A small spectrogram enhancement model, trained from scratch.
Training: adamw at rate 0.0035, 40000 steps, batches of 64.
Rows from block 4 of a small spectrogram enhancement model, named by matrix and row number. Each number is 500 + 40 x the weight over its row's rms, rounded and kept within 0 to 999. All counts start at 0. Numbers have three digits each.
After each channel's rows are labels from the 100 clips, of 14976, where the channel reaches its highest value: "strongest on" is what is common among them. Only what is clearly more common there than usual is listed. The data: babble in 24 made-up languages, each with its own sounds, syllables and stress or tones, from a formant synthesiser.
# conv: 3x3 conv (model.enc.2.0.conv.weight, 192x192x3x3, each kernel summed), inputs 0-191

conv.126:492464512536544550530516554484518461474540461527549511461517543450480547451544539470528535512470529569521464471460460539535563471544536535460522444465566472451511517554551527544473463451448542470549528469551515530563472470456450561460564478459434535530536462543541446488558536452450459535461534542456464518460468454457546479475439534458472543531473540556532531518457531463547534463437440434451528464541432559444469467562542548466556510520456448548488483489526501464550510532536528450454463532563553525458460468540486517460539536522525466448468471457445547453517451458475441530
strongest on: thin (high-pass); white noise

conv.164:499438529568537542504507573462546462452498489555537533492541512463457515448524501501525532474462532562549473454458464548548547451513505543442526458463557498463530490572570490542501477462439574459519515469577461551550460497493467559483540454465467534528535472561547466530566564487450450526493565520445496533466497427461574468488484529480456519504463515544495538542483501487522526454436455446473535469500455540422464465551515559483545521487448428535469506486498473437571478513550517489430495552542551496478468440547494545444529506496502470457441441477427527453474430480518459550
strongest on: /s/

conv.85:572461497552539535526593533481481495492541463531531505506551506442444548472450531478512563530416534488532469441472500504539558468531529500468500469478508551528539523534522528539507492442470529444519527489529537516493437531462512508533561450508430542526534407525523488437517533477480455583509521460453473521423479452493526517506396469516482502537448458552530512521476512457490571487460468467543529439565482570462436506510502516469523405523460453509506497481495469490519486513518577408448484490549532486456493449518558558457578513466462474415439455469448543469534464529425486546
strongest on: /ɔ̃/; white noise

conv.187:528437524572524540461541560481525482449468536562533542533564463477438482455470468542519545489440542513565487446490498538545537439465461526441517491476522538506545466562555453535543515468455567453470487467564483555501450535531504529525525440488481537537537451555540509536548567520471455547538562471444540542454541431473565495527486502528449465469457473537453542558535454487470545468456477471516514460477500536438453497519476538479520481454488436509478543506462456454553456482547542488432541530521541467475495430520530566441545459459466474448430435504431515465454440524535506564
strongest on: clipping; /s/

conv.170:550491493531471500444565499536506548502444558522501523554542442534457444516435445543490537469448506453527542478552578471510481485438443459494476560528466562571533451502496457482547549518518508482435446511498499510451469554563568462565467474563532498509495452505492553529478519555533497548553509445485552518468552488535504549551500432565499441442483440482449493518559453509440539527515527522574447474450546491504468564468439475497445430450554494435506532543456473521488472447497544499485551466459499459521559470438560552488538447459454518475462478537486461526470500562541556534
strongest on: mains hum

conv.77:577464492557541556497602530465508505491508497543528534518563491454427519471447509505521571507401531505542472440474491510548554461500499520464494455499506566525559506533525496543527484453479532446502517484527507522497428545488506506540550448491438535538532400527515484484523541486489451591529526461456506535417508454478533527515441487527478487508451458549494516524504487457484584480471479478539534429517482558465427495505498504459541414496464459528510515473476455492516474516522588447449509490547524468453488441530570576457587490451452481416424455467453533459504468531487481570
strongest on: /s/

conv.71:465475504520523537544478546488502457478546449514541481445497555469506553456562544458524498523501515573505474493463448541518548487557549543473514445462568449443479528545546532535455450471448532494558541473544512521570501448451438565442549497449452514494520503537539438498558524450446473496448524559471451488496452468458537465450465545440481558541497557538541525506444546480560493465441439438440529504540429537453502452564557551478554538530459459552493467484545528462549529546530488476470451539552546544477454488547458496472501549545549468475491487455461547457516457440483431511
strongest on: white noise

conv.117:539449526564509546508565549512459479480554468541544485489550519461446548461470545490513540575423543516541455452480490522532564457532529516453530451468532524503507507551545507542491497450456545462534526458545579530511460509447489529511557449486428534511538425544535480456539549446462459561484536487446470502442475436459544504501398497507467519532467496551522530531468504475516551472447456452512514461565463561447457501529522531474546430504479440537476503502511493480539491511532555424435477505560545513460481441524536555447560511489489471424433446472434554455515447508446471549
strongest on: /ɔ̃/; white noise

conv.183:554490485533466504448564497529501547505450556523497517548541445538454444515435452542491528484446502447532544478560579472508472484439445461493466564527458562575529458499494456480541552527522509484442453518496503509444473554554570456569458471567534491501492451498490555528477521545539497543547508444486549513470547487541506550556509434567500449447488444476450490518556453513448538528518530529573449480447553482506472562459448469497436434454562496430512527534461473521484478452498544505483550462450494462512568468440561551488537451461455516476458478541489461525469504562545561542
strongest on: mains hum

conv.23:592470491550513524504623528490549506499498508537535540537557458485433506480435482512533563453407516465536522453492521498532500471490498499478483526482498582556556498526518516505548488496484526459459493509522479520481439560521544493555511452530498510516511396524527506457507534553495469596560525440457523535427525463523523531505442464523487454496464420507508508527527484471440580497475482482578501444529507525475439498503469505457487390501483465465513521509461441502512464499525597445460536485494532442488515454504579569462587478444438472439437461478463505490530475554453513559
strongest on: /ɔ̃/

conv.191:579492477535532531484614497480492551521489522520497522552543461464444493507395492518499557498414505437518491458494511465530528488473479491496478489529456593587552504503489484518546509480520502466468499510491496495442443577515549452580528472524466509515505412498490527489483517515538471586563498419483528518437526485514502570530470472571507451495469417528480489501535471478444575517513523522590508445505535538504445505459465464485498403495486491490521513457463459535479482497495591461475533443516493454477513465501601558482578468435429507435446478500484509488497502580495530553
strongest on: /s/

conv.150:555491479530469506451566494524503556504450553525495517546537454539456438512431456539496525489445499441527548481558581471507472487444446467496463564531454562584526456496490457480534551527524504490448454520493503507440474557550576452573465474564534483495489450496490556537474521539539495545539502445490547507475545488538505555561523433570499455448493446476450490514548457514457536525521533535581454488441555481509476566455453464497441429459559499435516520535465475524481479455498545511485546460452491466515574470444566549487538455464456515479459479547494462518467507563556562542
strongest on: mains hum

conv.114:570486481541474510456577508528506549511454553522519523547537442526446462504439452538507533467450496454524548479552588478511471490446451470493461572516474564578533461512502467477543541523512513481439458525504492506455471558551573468568466474572535494496490447507503541506486523561528495550551508444473546516465542480550511562556478417560506448455487433477457486515553453489442544527504514511581453476464536486497471572474453479477436420459550488425523523542462468524491473460507551475474550458452514456502574467440566545477546450461448503477455475519477473522486497565524548543
strongest on: mains hum

conv.73:567459488555535533523588538480473493486542465531530500507550509446441545467449532476509562535416532488533473440477499507538558465529529501465497471477508553527539525541527527536507496443469536443520525486534538519491438530459513509533558450506431543525532410528525487436520538476478458583508526461450472519424478445492532517506402473516478501536448459551528511525476513456491572486457468468542526440564483567454435508507500517472520409525465447505509498482494471486524486509520577409442484493546536489457497444515554556455576514465464476416437452473442541472531457528429488545
strongest on: /ɔ̃/; white noise

conv.54:577480476541552548502617501447520527518494505533513527532546472447438517488424496507525571494409519463530480444469495488545539478487492515483477470507474584564562511506496501535538475463510508452483516506495475506473430558506533469556552458517450523527523397505504494487490527514518449597555505436471516530420513477514509552505463476533497465508457427544491502514519484466453585497503503509570540433518504554498434487481479475465512412503452483494522505441471451526481481517515601459470524457533505458456501454525583563470592480444439481423437469468478524467511496557488500561
strongest on: clipping; /s/

conv.75:484463508542530555537504550480501462473536457534548492453523545461475551452542537466533521523469533565525467470464452543535557470545539545458517446468557468453499530552551527546465452460450542473549540465549512535556478460458443556457549474452450530511535474545544444498558541451453459521457536547456457502471459454453546473459453540456469550538478547548532537521453535465553517460444445444453532486536436546450477458555552545461557520526463452553491473485538511463548517546541511461455462535553549537464456466547477525458525540533539463451463468452449550450512452453484437539
strongest on: thin (high-pass); white noise

conv.59:572464483559507525475599527487552520496459543546535542541550441499435482479438456537535551432428514472546532460510534501530494466457459499473468533485496576559555478528522478502554491503487533467443485516524445527487451555554543492554498453546517508515510421531528501493509543565501470574566531441453546530450542459545529539513475446527482441469473419501467509536550461472433563502480487486576491455479504511472454515501463504457466416471500464449513524494453448506512467492531576468451556478480534440486537447488564561456564451445437470455437455481458500496502475555504509554
strongest on: muffled (low-pass)

conv.80:547454508556541561515568546466509480476522480545545526488554511449443538458489525491534561516426545539542467444465472531553560456520516533452511453479536530488543523548543508550508466448460545448524533467544509539528440514475474535507557452473440545535543427543535462490544549469469446569499540499448486535432490446460547504486432512492466513525451497557509536532483506451514565465453457455501537442533456561451439476533522528452550449507459449538493504477499466473538480531537563440444493516556543494448470447539537559450569509480483467426436453457444548451505453496482459560
strongest on: thin (high-pass)

conv.51:582470478556543560500610519467500515504507495541522526517567489451420520483441511500527571506394528484543485438485505494548548463498500514469477463508488570538556512525511499539529476459493524445498522498514509520486426547487515486547545446508443529526526396518509485481504540487506450593533519458459503527416506459495525538513448471530486483514452450545495507522505487456477584490488491490552532431522491554479424502491493489457529405497472468512521503461477458508502479522516593451452510474540517468453507439522574582458588491450452484413419454463459533467509478537486485574
strongest on: /s/

conv.132:563453507560520530506587539500461494479542473541530494507563507458434530471448531486498559553403539492543467436484500507537556454523522495459512472480510549526534508543532506536506510443468542443519513473538556527490435529460507510534551440500432539521534407533528495449525545466481457581502535459449480517425483440479535518512409476521468503523448465549517522532481503476493568483458470469540512442556485561454434512506501518482525407510479442515491502501498472486528480498522573423437485496545535495469490435514557570453574508467465481414426443487441536468515453529443490553
strongest on: /ɔ̃/; white noise

conv.109:584469487556520549479606531507496528494492513535531532533561478474427508486442498516507573504404527486539501448509543491539539467481482486472484509509496570547558493533522483525539514468490532451480493497527522522479433552500536492555528455531460528534520399524512511498510542507510467593536524450456517538417522456506532545538416449548486470493457445536479509524516475456466585505477488485558493432512501549471428536493471495461495399480508461475511526511463454504511468486519590426450520472519527460465525442484576570459591479450445493420428458486454517488491474547496511565
strongest on: white noise

conv.134:457471519524529526548466551464544442469523452516535497451491552475504543458572520461533496473512502576505480500451434550513526491551539553473524456456565446432489523549551531518457446486445540497552531489554453523573502449469438567438531500448481504499509514540540444516559527472443482486453533561473455501504454464473545440438483562432482558530501552522532519510446545489559486461446447444434537507521437519447505426564552560486538562527448458543478465472543517449555521546534481490468460560533543534485443490549445494474492549543545467492493486460460533470502454442503439507
strongest on: thin (high-pass); white noise

conv.103:523434520574536545472537558471516477446477527565527535527569474467434489458474483531519549503434547513568478440483490535552545435473473527437519476479520532496542483559552462543535509458458568446482498460564493558501444528519496525519536434479466544534543448553534505535542570503473448547530564476445529538449532428465565488522488509523446473481450480546462543559527464485477546463460479472507528459485500546438446492518480533481530488466481436519482532484468463452552463491545540488430530531533536474467489426529525571439548471463471475438425431499431521460457439517531501568
strongest on: clipping; /s/; pink noise

conv.146:557491482533469505451566494528501553504445552525494518545541453537453440516433459538492526486443502439528545479556583467509475485443446465493465562535453562582526458499488455484535550526527504487445452515492507508439472554545575452572465473564531488496491450498484559537474521540541495542538507446489545510471543488536504555562517432571501456447491447479447492515547457512456537526523536533580454485444556485509473566456451464498443429457558500435513519533464474525482479454499545506484546458455489466517572468445566550488537456464454520476458478545491461519464507565554562539
strongest on: mains hum

conv.2:558450485561528541521579546487472488479541467543538490505552509454437541461453530476514551541416533501543477441484500514539557457526527504460491472468520544519528519548539522535500496448459544450517527483546546527502446526459505521526555443502435534513531414535534484443530546473470455575502535466445473509432476436489541508506402476511469506530456468548525518529476512458497563482447458458531520451558476562448443507520505527470521418522471440507512493489497478475533494509528569412435480501544544493455501439516543559448572512471468467417430444470436547468524446520433482553
strongest on: /ɔ̃/; voice: low voice

conv.96:568484477542471511459577510539498546507455550527516516548539447531445461506440456535500532472445498457530554475563590476512474485447451467489460576519474564570532464514503468477540542522510516484440454527508502507457469552548568470564462471572535494497490443509496542502486525557527497552548511445474543512463542476550515556556474421559503448453487436478458487517551459491442545528502514509573448475469535485493468570474447481480431417459559482420527522541462472521493479456504550474471544458447513457501577463437561550478545454461453510472455474520474471523488490562518549544
strongest on: mains hum

conv.125:562450503564518531506581544501455492477541470543532492505560508459433530467450532482500555556406539495543469438486500511537554452522522500454508471481512547521531512546536508533503509446464543445521514473541559529494436527458504513530551439499433538518533410534528495449525548463479460576499536464447475512427479437476541516510409479518468506526447468550518521533475505473497565480456466467537510446556484559450437515510504522483526408510483441515495501501498475480530488498525568425431482499544537499465489433512553569446571511474471480416426439489436537468514450526442489553
strongest on: /ɔ̃/; white noise

conv.178:529437524573524539462540560479524483450466537561531543536565463474438483458469470542518547488440543508564485446489497534546538439465461522442518487477519538506545468562552454537542516466457567451468487466563484554498448536532506525527527441488477540536538450555538510536543567520474454546537562470443539541452541431474565496529487501530451465471454472539453539557535454486470546469459479472519518458478504538438449498516472536479520481453486436511477542505461457457552455481546541489430541528525540466476494431520531566440546459459464475446431436504431514466455441527536508563
strongest on: clipping; /s/

conv.111:463475515518538530551474548462540449478539447513534502451492554461505550457569534459526506482507509576504472495445433545521539489558549547474521445460566449437495529544548539527459448474446533490558532483550467519572496453458441566442548498452458515509517504537537444502558521467444473496456526559474454508493455467471540452444476558435483557537493549533542520506445547486557496464446445442438540493532435535449497432564553557483545555530437461550483470471540511455552517545530490485473457551546541529478444491551453492477504550538540470482493488460463536464516455443489438509
strongest on: thin (high-pass); white noise